A small spectrogram enhancement model, trained from scratch.
Model: 4.34M parameters, log mel input, arch unet, norm groupnorm, activation leaky_relu, widths [96, 96, 192].
Data: trained on simulated modem signals in the audio band, 11.2 epochs.
Rows from block 7 of a small spectrogram enhancement model, named by matrix and row number. Rows with one number belong to one channel. Each number is 128 + 32 x the weight over its row's rms, rounded and kept within 0 to 255. All counts start at 0. Numbers have three digits each.
After each channel's rows are labels from the 100 clips, of 14976, where the channel reaches its highest value: "responds to" is what is common among them. Only what is clearly more common there than usual is listed. The data: simulated modem signals in the audio band. In brackets: how many of the 100, against the usual share in percent.
# convs0: first 3x3 conv (model.mid.2.convs.0.weight, 192x192x3x3, standardized in use, each kernel summed), inputs 128-191
# convs1: second 3x3 conv (model.mid.2.convs.1.weight, 192x192x3x3, standardized in use, transposed, each kernel summed), outputs 128-191

convs0.128:096114154153131072201176073165162143159126128149132092160068140079129126115143117149146146026179153133150159152148175142119131165027138129060129117138120131155116123161113131092163102106153138
convs1.128:140101152183139176112136153117154187128119122126125175168133119124157194063166153145116164110154158180102146100138168161164150151182133110110218192119166104120161129125128108109071157151140142
responds to: fading (65 vs 30)

convs0.153:075131138112130122195152126149147153210193173110143130064114177145154116118114092106169136069122135119133125111134132192153096126127112171135114170074116141108099145131201093116119107116147114
convs1.153:122135174121129145169160141125187197135111169117131178128112161155175128072143135130146201148120170208108134115194111175118152147142139107119184182131178154088187100096129110118103160092133141
responds to: carrier: 1.5 to 2.5 kHz (91 vs 25.5)

convs0.10:169131072141161126109184116063098185115102177126127129156127098099118188130203139217163171118124101098114141114121133061147088140068124138164107123237118150141104099106131081160124108159108165
convs1.10:105097095167136135110160175084113096086159111123161103118191078117129194169094147109098100089159129085087165124125185123171117088122097162125108126075098116135108119160163106136128101160128129
responds to: carrier: 1.5 to 2.5 kHz (75 vs 25.5); 800 baud (49 vs 17.3); frequency hopping (30 vs 6.3); modulation: 8-FSK (26 vs 6.1)

convs0.107:178142129144154120203157077215072134129093123101132129178092121165092117077143144185119074119115106112168146146114159089089149137177150069139123110115166100124154139115116218118159120120136115
convs1.107:100154131121161104124127126114107103112121173130135171170106127136114101105198104156148151172076059088146095095150088093143122151106145088125141102156071155164114139114124104098093083128153095
responds to: burst (82 vs 29.9); fading (63 vs 30)

convs0.186:144121108127137102175171046140128184145140186124143115114150099085067153125140099217113141116143121150160175055168132178117084126072146192100115129157135121152100129138107114085119079186108103
convs1.186:182117116060099125213157174122129116180118047139112174110145148142118143092135118131119156128114152127099124174155143138127113122159163123093182143079180174128158074109079168086119131181116145
responds to: strong noise (82 vs 25.2)

convs0.40:152103118102112094213190100154099088066108170139083128100117119078058158111140101157116130130113054097103178120191138161145041120091152173095110143126109157131053111108108154096120085149141162
convs1.40:147129051161155147128189156072113136162166135122173093112170136122168201132133151147103113101145167071114123101125141149106114129132081119099111155116138134120094096144094137116156096178095184
responds to: 800 baud (46 vs 17.3)

convs0.176:132133135173113122218128038165158108142150140096149115108111138110110121170149079141134123104168129157119180133145147185108088052046140159110101097112184095119116162124138141058156088119130147
convs1.176:173094097137136125169165133141099168201175152115118112164123171089161172122167080174181155110106137164128116152098139133158168174125123124084117157156169107151179068107104145102138148192125147
responds to: carrier: 3.5 to 4.5 kHz (51 vs 24.6)

convs0.29:124104092106137118113186104117128178193167147152112153123123162173157145091142127116152118071168110114092088125114154128202168151083109167156116138097091184113128117080131076090140085149114094
convs1.29:086143149055146077133108128138186120123149052158107105131117102136122118152175085104105140134121120130094132069179077130091118106129247128129166116113116191130098102104148123141173142095104156
responds to: burst (97 vs 29.9)

convs0.147:088148195143132094216159125180255126164178154138125115081139171154136159117124074147165120056134113122126157108148146163143133154135142179130108070118093118106112122136160064148103084096119103
convs1.147:156158132087142122182174147162170170085117140113107125091068184128184167111202119102172123108134178162128181131144114177150170119127115097099142189155159174191168098097145144150091138130149159
responds to: carrier: 1.5 to 2.5 kHz (81 vs 25.5)

convs0.69:108138148099126076137151085094149177120148154114142108125155135142106115125143116155151139139132098110057159105123166174136076135019123156116126129168103145132094144182141094058085075129124126
convs1.69:144108133143118166125146091095147115140183144089171125155120123102130143165081157140167085126153096137132139143092170128183124112154038158137117102086172083070084102174118178084133099187074141
responds to: carrier: 3.5 to 4.5 kHz (51 vs 24.6)

convs0.7:095155116133148117162129140167223134158159112131109106128112132121109116112125064176150076051099147166097161081100138168124159159053133166113108148153098100139116116084168134073108137197109109
convs1.7:118144170117112074150144095156215169157073093113080128116125130126139176130114103137135189143115204197092150133204100176071139160149178123100144142128173156153159096105123154140130123099130104
responds to: carrier: 1.5 to 2.5 kHz (81 vs 25.5)

convs0.120:128129155149150080132151065133219124106111191137123089158105167110087154138162130143169133058141145151091147172161142148146095107085137163080109107146159124118124139147139101143164073123132169
convs1.120:135080103160128153153182164100159131167158090113152119130183113088156177142170128164113110102128127131025126118103147149146128138151073137095128146114123135115153066120123170127097098180123168
responds to: carrier: 3.5 to 4.5 kHz (59 vs 24.6)

convs0.8:116130187162101102140161092142122093188177186128091088072145092144102102158137093147141105107136131182107152192189128209131100090053178095105073080129158146117137173117127107094071113116079152
convs1.8:165110138128115106163194165169081181174180142138108166130144186139160135140173097123147169130110123131118089126166097152139184163087118116114162125191199144182151135134122111124095159134164126
responds to: carrier: 2.5 to 3.5 kHz (52 vs 24.9)

convs0.93:125117146118114082112157065078134182117140154112158119155143123131096138130153084130161151141138091118071119114149150177139081136039124141101125122149119127149109133160136108056082076143114112
convs1.93:124115125118124171133139109071159090120210128069176129130127097104127134171081175128142073141138105117113145137080176132164103105145056165162123106083132113087108094171134179123147080183077140
responds to: carrier: 4.5 to 5.5 kHz (62 vs 24.9)

convs0.148:072146158103129101200157144168217122155183142122154103089132124126139083161151111110177142073149139127119150092169142194146114132115123166134116082107139110100125150166189056165133099090133131
convs1.148:143125134138145142178184103147189197161090131113131170130134165124173177079163113154159138107112195167067169119194116149117136131157150147096124191137129142138167129084077132140119157123116148
responds to: carrier: 2.5 to 3.5 kHz (59 vs 24.9)

convs0.74:188145122091087161174155146171063072164128066103123098067104215145161083138094105085137102183121169163164126171130140116102159168185114092124132114092155118123134144120119195099113138122105091
convs1.74:124130128117113102156098095134117163129101219153123121119088188162123149058141126120173185133128137159199181142153083140102113141111143121124104137166119090099119164100068113086135149072144093
responds to: burst (99 vs 29.9); carrier: 4.5 to 5.5 kHz (55 vs 24.9); 800 baud (39 vs 17.3)

convs0.150:103119126113118134140203082100163206103118187123124118096145093094107152116217108166143146139136137125108193105201137180127048109057144168136115142151136145146090143114144092101117095120135127
convs1.150:119114082132147131122136125102107131153190122132137063090097086084148206125164149141133143093189150157053111143138150139128136093165080201130150128096080140127107098148172174091104116177120157
responds to: strong noise (60 vs 25.2)

convs0.168:115104157160139102177169108157187121205159128131142121085140130127099111129154065120156119072119122130122219152132149244144068099083120194117096083144116134099100135128201068130121108119147137
convs1.168:159096095153165155154199126137133205153169118092135118145109140079164212073162131160109140093125193191117157135140115174120150137143116134105146179137155106159173057111087118113095133152115142
responds to: carrier: 3.5 to 4.5 kHz (60 vs 24.6)

convs0.167:175081119194161150160184087116059147148149130057120131165167125149155121149138069122153110092148129189124154130161134137095162092135125075084109174146136119134110100104089143069160138165100157
convs1.167:121140103110135108106081170143066114112109123157055055115162110100063082177108103107119120189096086075133086152137094070143140103120141101138133086189103108130111130117141135121146151158144045
responds to: burst (91 vs 29.9)

convs0.175:120155159153119100204163061147199169135129124129160098145137107105072137145178114171140126068115150167130165105154112207130077126035143150104115123139133126127136134139148095096137137146082136
convs1.175:171088075114148135126166163133123175159175083110130096122138130054155167155142128162132120079134175151079117160119137155121161119159088129104145123134151133148126066133100164156133092217093161
responds to: carrier: 3.5 to 4.5 kHz (91 vs 24.6)

convs0.20:163156162159106117186141076218132114153144091099112104081113112112136071163103040132145132142120113173146161109170170177136089077115137098141090122110126141097125120153126125106065038126110115
convs1.20:114138146107098090119164108157123148160091149159125213114099225177142140103170117167155179119153128169193101160161085118083153161100105079123117149167146162120195142088119096134093176099128166
responds to: burst (82 vs 29.9); carrier: 4.5 to 5.5 kHz (68 vs 24.9)

convs0.178:098105171110139081212159142209219128146145131117107151114112168093098129112133116154173133054134152102121156076179120183155126130076108222111128139122053144145136124140167010168152115134130110
convs1.178:142126120142154144166175113098166197149124122094137149160132119114171178115156139163150159101130185173093164118182151171123137133163130104108170217123163144147153077113105144114084112158127156
responds to: carrier: 1.5 to 2.5 kHz (77 vs 25.5)

convs0.3:144131109087139097159160112128120172151100202139118107120119114106068185118172088216145128083113089142084222075165152167143098117030142131111138158134118121155114118107135099092111097162131129
convs1.3:192099073141138145129165152116091088134160108087124128122140137098105114191134104148124103111131120116101076167088142122146141102129073139112098072121163129104148097142167167136157104232107152
responds to: 800 baud (57 vs 17.3); OFDM (25 vs 6.3)

convs0.154:119114154156133111145172077115221211113112172111149129189142097122106143152198113148177113110149121161106169132158173193112093099078121183094111155126173102121113154144145112090153089136112144
convs1.154:157110094090117143168177155135155104172148087125127143128123166113148146165115131149097126106113172153042151159124156131172135119172081155121142151102146149116165107116152230172175117165097152
responds to: carrier: 2.5 to 3.5 kHz (50 vs 24.9)

convs0.164:133109118154151107116170064071134217131145201098128129151140114133140195121189087166134147096136107135116184105146155190138062135049109144087123155177136091127117130120097116094111106146133131
convs1.164:155117108099147149115136133100101075150189114122131088118147130097118103202111131145125062114108105132080100146048154116177148114145045131130126086109136123108147096157148184129141101213117148
responds to: 800 baud (42 vs 17.3); OFDM (32 vs 6.3)

convs0.6:167119114122134101185187095150124126118088221120103143116128092059041133117167060173123115107107054114130184113169154138147098056114158167117116079096098129087081157101133087118123094177128103
convs1.6:146070042128126120165148157080127145134151181098146121128111114120172191139131122148140105101167111132089155085095206139133133114158169099079110146107129109144098105119126085161122124160113202
responds to: 800 baud (44 vs 17.3)

convs0.139:154098130159143114167180104130087097107097149127114092158092145094078131124172124127147123127099055101154205121124157059156113133158115039129100127150164172197097143084059153082143088112130114
convs1.139:152120121209143127107125164077153123127117154136120173097166126148126126160123088144164117125143098058111136123142132101103107118157116042139132123165154142084116097148214122088077099135151122
responds to: burst (82 vs 29.9)

convs0.88:135136136103119142080129117110092147170136049108116150168193104115143091133156112115117109184190123173070050179116082139121161099158112123106146116111153110091130135114144180137141166109096134
convs1.88:070132114126136131100067134099148094076158085138144100082149053085111084199092145093057111151130121073157138111132136117124088072143107191174108056132099108122089152148146151155131103099123104
responds to: burst (100 vs 29.9); 800 baud (38 vs 17.3)

convs0.171:161136139144124111174166069149153175140142201118101059140113099118113191133161075206134108067126138142148181088170136147112094131083140156077129156159119098152144139105069108080130076220089095
convs1.171:169112062076106160137176181126108096152133103123089090079129132085129126136127135157084077150117129084058116214112142130143143081151116116103149117132143135169149070116149172150117096194135114
responds to: carrier: 1.5 to 2.5 kHz (57 vs 25.5); OFDM (48 vs 6.3); 800 baud (38 vs 17.3)

convs0.100:135163126132135104237115087168189165098102161155121112148133135134071176103153115184123129029100134133122149141121141149120122157046142084113125151127132120190122101111100094073108072183119088
convs1.100:141104092096135164139095198110163148152124117137133168118162121131156172087198129130145090126104144150057104126106150135133146152169118113106174208096115121128168103127156161127100120116135159
responds to: carrier: 2.5 to 3.5 kHz (52 vs 24.9)

convs0.163:126121143149131115128173010101184228122125183110144124166123096133118162129173103173145143097153116158100171147139146175129078119019135139075118145155168100126132135147115139091126103136114142
convs1.163:142133092105143159132159132134120078155169094106118111124128128075142119237106114148127066119114146143066107174068144132167133112141055148125133121123149115122134057129161200158137103209103148
responds to: 800 baud (45 vs 17.3); OFDM (26 vs 6.3)

convs0.17:147109110116131098187210112151105155161096125129081136116098134129082133143134068169125096087135130133133178104192146148154121123043141123104089139146078103126115130086172069039122102166115099
convs1.17:152112123188095101152210065135146155168113172120082129144105159110143151067130094157156137105102145130093110176175151142169151131123183091071122136124146115139150101105158090116145121141122169
responds to: 800 baud (55 vs 17.3); OFDM (33 vs 6.3)

convs0.57:153130104102146155179129179118051090155122058120132109105148157119122057146103128108156102193121153133151084184144149070164181168185128081127120114094163132128118111098085210104102126114120103
convs1.57:121163127116071111160101047144131164118153180118153141150079138149125152090147144125157169149132108149225149127154112134113103140107147118123096098142133109094102154118110127117139139113104088
responds to: burst (98 vs 29.9); carrier: 4.5 to 5.5 kHz (53 vs 24.9)

convs0.19:144130132138113124178174055151164135113141147135123116150150093078029181125184058188142134131117160135121164159186148163135105091060111117127121098136084147148139145103112166080129109156122099
convs1.19:124125143190158137090111160106139210138180107106120094163125055091146180141185148107115147111198138177095144089136141142132146147137103176138170141094104086128128133178150098139163147156107148
responds to: burst (97 vs 29.9)

convs0.44:103127135124163114199164140227173092140156146115095134070093159176133114141159084119136145079109151131101141105142133178127178150168148147133098139124098085129134136151184056139127094158127098
convs1.44:167124136131113131168168106161160184164070139135102190149140184163158146075171091165151176120112154143127165119155108145109126147119173094096160226170156147155151119092089095110110170109138144
responds to: carrier: 1.5 to 2.5 kHz (83 vs 25.5)

convs0.181:118149140124093127147130127128175118143122201131148110121178060104130115110173064143135134176128091152166216077144160207118134113171154115101093119114146138128162121178123143115115141105139119
convs1.181:151193094089098112193145122124114209141127142135117136098098108107147163106189127166129172157145170097080135060142106159102090124111117133108149124129089118079166114097097106112158113177159153
responds to: carrier: 3.5 to 4.5 kHz (59 vs 24.6)

convs0.158:067151178166111089184152120172252125164197136130165119138112120092107122131151109136148097076138148142151151096131136200158132090126146209114092096125099149077150171150131047137151095122143138
convs1.158:172105120110140137172196160147159159170132124110101121112144139096153160100155116153132124092109189165074120166131150160137165124154128112073129144140170129160169074071096154141152146135122183
responds to: carrier: 1.5 to 2.5 kHz (56 vs 25.5)

convs0.145:115138128131110125166164082115229170154163132120165120155151106103102139115156148160152080107220133117105191113134145187139098104091117249146115095134132124103106163174142091127154073112108108
convs1.145:131136147097109141189159104135204149147120147136124156117105148138173175136117141110158164099126189171108151148215103178109128127145157146138170178100183138142098134110119179118157142138111162
responds to: carrier: 1.5 to 2.5 kHz (77 vs 25.5)

convs0.108:152136124178167154105143033135000129145124150142096118150139109132081169137173028219127126099090109145111120103108134138116135136127132040090137140185119099179115114094109133072132132187139141
convs1.108:150136127161136112099128133131039092111144115115108105154130124140131089182107136140141088121103067114105070192107154081157172149094101101113136093123121103136153102171169102121086124170125118
responds to: carrier: 1.5 to 2.5 kHz (60 vs 25.5)

convs0.177:154133124155137114135119142168066066130186142131117133078109139168105130145096069104104090077132158168157196115161114167094133119110124121125130138108105078114127113079140141111128136112135151
convs1.177:173122129120132086135168124180066150192100114138061119094120166117119118138167075142148141143096136137152095165135079133095192150090138076085097151204145111160185131064130118107131157139142114
responds to: carrier: 4.5 to 5.5 kHz (75 vs 24.9)

convs0.81:087144179094141121160131164125242163172135105089148093125173125130121128182154104087144154183162158133051132155126131158164161143083088178093132085128127121110098155188166110124121119104130111
convs1.81:101131165103118155159137088141251133130072129086154163095107144129152154120112169118127125112129165155126198103197150158173107116165145158127154168090153145088099138113090137148120125071135133
responds to: burst (97 vs 29.9)

convs0.144:088115163146124097189186127180245110146174156149138117097094130124110100132110084095142126114136113137116156116166137159149102103107142184115098111155104108123125149149182117126150092135139114
convs1.144:149150147062110138163216136141151178136092107147109098168163152099170148116181093120128153095141176154088152141098152156129146132148155131069146136143151105112158096081081109129161141132116125
responds to: carrier: 2.5 to 3.5 kHz (52 vs 24.9)

convs0.23:160154147140117126209156110147060133235177095103114105081108144136136088156122081118192129189143092169140144098155172146140197102111154115171090095106132118119121142096115121083088151163165085
convs1.23:101163202094085119181115103188119147157048129117076162108104201179123087102130135094147167134141142170168110163144068129100153156098198110126107152148162141129150180129112085112102160064167120
responds to: burst (100 vs 29.9); 800 baud (38 vs 17.3); OFDM (25 vs 6.3)

convs0.2:135130174114131092145166085125220200116094198111128111148163066088052167156162131185124132081119125130098173128152167179132074120015122137106112138140119133164126148134146141127149078132133144
convs1.2:160114118138151159126183125162163139179175101126116158161094142101159166143157144122128096107144161197026128198118152148187150152177065127083171135136171121151147069126144209119106127199146154
responds to: carrier: 2.5 to 3.5 kHz (59 vs 24.9)

convs0.39:143135123110129089171162119130171190138129162128119105110145072101067184118214084227133099108139112150096148107168138179141102120042131171090115112137132117138115124127169092135138068157128099
convs1.39:183140129115126134135170143115201128145137077136141177099124152158136126102196144135106108127112181174076101200137148149109122156176109117135134156084176165153152078115130144160128117159155143
responds to: strong noise (98 vs 25.2)

convs0.99:131114111166147168085146050159087110137116075107141150176115139123140148121146077130099156200210146120150102180109104101153118138164120109162155074088116075113159137126047159132122147128136170
convs1.99:077151134169140115076043103057124120059133121160168117142124050122105095138169157107089144165153105101175129099112128121104100141127145137202117105114069130139116156184153106128152104091118125
responds to: burst (99 vs 29.9); carrier: 4.5 to 5.5 kHz (51 vs 24.9)

convs0.46:163162125172126111155144182147108132144179101156108113157133076136141142161103100115126115071114088170147135117127115084078161098120133084136114144150134114116144099113160141191157135171148122
convs1.46:129137114109123081179139154194090086150059112150091127080123153187097078130107092121120149134080144086126125127139072099079122114095180103094116128201105186163135156077146074175134152091140106
responds to: burst (90 vs 29.9); fading (66 vs 30)

convs0.83:120109142099090089170108114158126098144106054094130090081114217140082066152150097144110111170141155103092086178164113121149129162159101081099148128116131137102106136157089211124109134121108092
convs1.83:154100112117139175131093123088119170102119196135139085143109115128146143091155169147133170137123105145211165158146141115138091125141091096141149163111145098092167115108061229096151105130114124
responds to: carrier: 4.5 to 5.5 kHz (93 vs 24.9); burst (87 vs 29.9)

convs0.129:194175129184171145192173106151121111115083134123131106178137062104099121138141114185142115030127057082168150127133150048127121094100145072133109150166140124129106128116140196131153114141104134
convs1.129:104158074148130146155088167088139095105102157108119147141118110156125141077116123112161167161095097058125151094155139104151097135156122076078139138117064165135120103128117110152072067121085136
responds to: burst (94 vs 29.9)

convs0.159:098120136138135125174129096189109093200190155151147133065108129147129108146112080090113110119126137154101172086127117172131135105083139154121101083116124150147139141168170119129136092103114125
convs1.159:159142171103108098178196111219091189155077098105098099105118164136126146075179092123136146129106171160150106145125082168080147141118189121096170183183123140126186122094102135121120138100166147
responds to: carrier: 4.5 to 5.5 kHz (89 vs 24.9)

convs0.47:159138129128143103200166134143172148176166144141138122161146082128112162141168067224134135079127073151112137065143121126130154121089140176104132143143101116141145133104164053138148089228114079
convs1.47:152132118156101098167206101190179121151033095132106135089156157168127129090114124138103127114102172127086122140178106132108136095116153118107157153129142187154139103109138106150109140111149165
responds to: OFDM (26 vs 6.3)

convs0.64:108167191102119121116121175191255153134157126172180081135118170128084110169162146108132106151112142158113120163123106179117098117118105125114127123098114119095149134126150144137105150145104129
convs1.64:135121148086122136181150105133224160155148236130124136142142193124156137183203149129166120126116163198123184147150141159161157142198099118097169168087232150080140115117092193105132111126123122
responds to: carrier: 2.5 to 3.5 kHz (51 vs 24.9)

convs0.118:190135132169176137133152073135081127130132132119102110130134093112057185138194082253117115118116109101162156124098131066128076129100143114114123158154128120162109117087101154123142101210100141
convs1.118:105132101220134121072096150109082109089121118140139150153156119158124176105126138140092134156147061046083084048097165107146102131112160111123146136088056150152129130151142065128096094128121138
responds to: carrier: 1.5 to 2.5 kHz (75 vs 25.5); symbol rate: 800 baud (41 vs 17.3); frequency hopping (35 vs 6.3); OFDM (30 vs 6.3)

convs0.70:088125167148139130128092109134134101097115074126158141175159129118071125174129136065171158200128094098057091176146132107131193125107130152155137050134108142144118157204151150126127107094127125
convs1.70:099146143121126149153119116092198147117174198105193167142105085131135159117066168112135125108150106149139167081140165133173097125169170166145128135098153101073106168167102130120123104138149145
responds to: burst (100 vs 29.9)

convs0.187:087117148077136096182156158188231092123150133130145157074117140146123098146127129156147152087119184119114122057152104172138124151110120195127106112139080147156114131147196018173130112152150095
convs1.187:147095110133132125149183122119177192133073106097128143131139114124157191093141134153103152116160184143076184118152122208107104101153146127115161188151157159155145110108090114139113126144118136
responds to: carrier: 1.5 to 2.5 kHz (68 vs 25.5)

convs0.67:157123118109093136177118106200089102158161132123133079084108183160087087178151107191116088193146121167106105143117104135147172122134130108112141105133114120142143122121164164121136172163108133
convs1.67:138145153104120114154121090133102146145135193121151151083093154128132171113173096157168163141140157151190136136183138184127136142104230092115057162176124125073141131130070108151099160164131140
responds to: carrier: 4.5 to 5.5 kHz (67 vs 24.9)

convs0.134:166130111145120173113151115104105155140109187144124106196113133101107180103161124147148133101144099096107180162106130076148068151140121115117127132134210093120116114118113160144121064114127138
convs1.134:105127059161151140120099136079151113116180132112172128119131092112113154126126138151109138156151125076087147068107137115099073115124092148170126105127066131129097108146142149134119051177113136
responds to: burst (97 vs 29.9); carrier: 4.5 to 5.5 kHz (89 vs 24.9)

convs0.58:147140181066121097100111134171217120144081116155132084130147157159092087158134113141157131183110145116105094114130113117136105111096110112141143102130121149095143153168130092143120105117110111
convs1.58:186061101136148162106157133109175144148144157157170139163136126096154177093121158142182148132171100142128181089075150186158130113146097129159078111114172068096118122152087166094181117181117156
responds to: carrier: 3.5 to 4.5 kHz (61 vs 24.6)

convs0.179:133113132132118118109164020093149212141137189116130127164130124130120161130178091173137155113147110144142202113148146191139081133032124152083126147173148105106130132126116115068120118141104127
convs1.179:161091094114142170128162136108125073156182103086156084114127132089121107189111128145105073109106130135076102183059156117155129105141032146143121094123140146114148077153169199148151097212108148
responds to: 800 baud (47 vs 17.3); OFDM (33 vs 6.3)

convs0.188:111115145130108110217163123171206153178142146079138135107108167151119124142158110111163100065174150108117130108182139208125116107125146223141094091148086111097094139142189083142151063117143114
convs1.188:156105129143144143181192107133190190158094193068150202160133154136194194084174128169155155098113144168137189106169153154163123152155143121088139204136190149114170081099065115100083142117124150
responds to: carrier: 1.5 to 2.5 kHz (81 vs 25.5)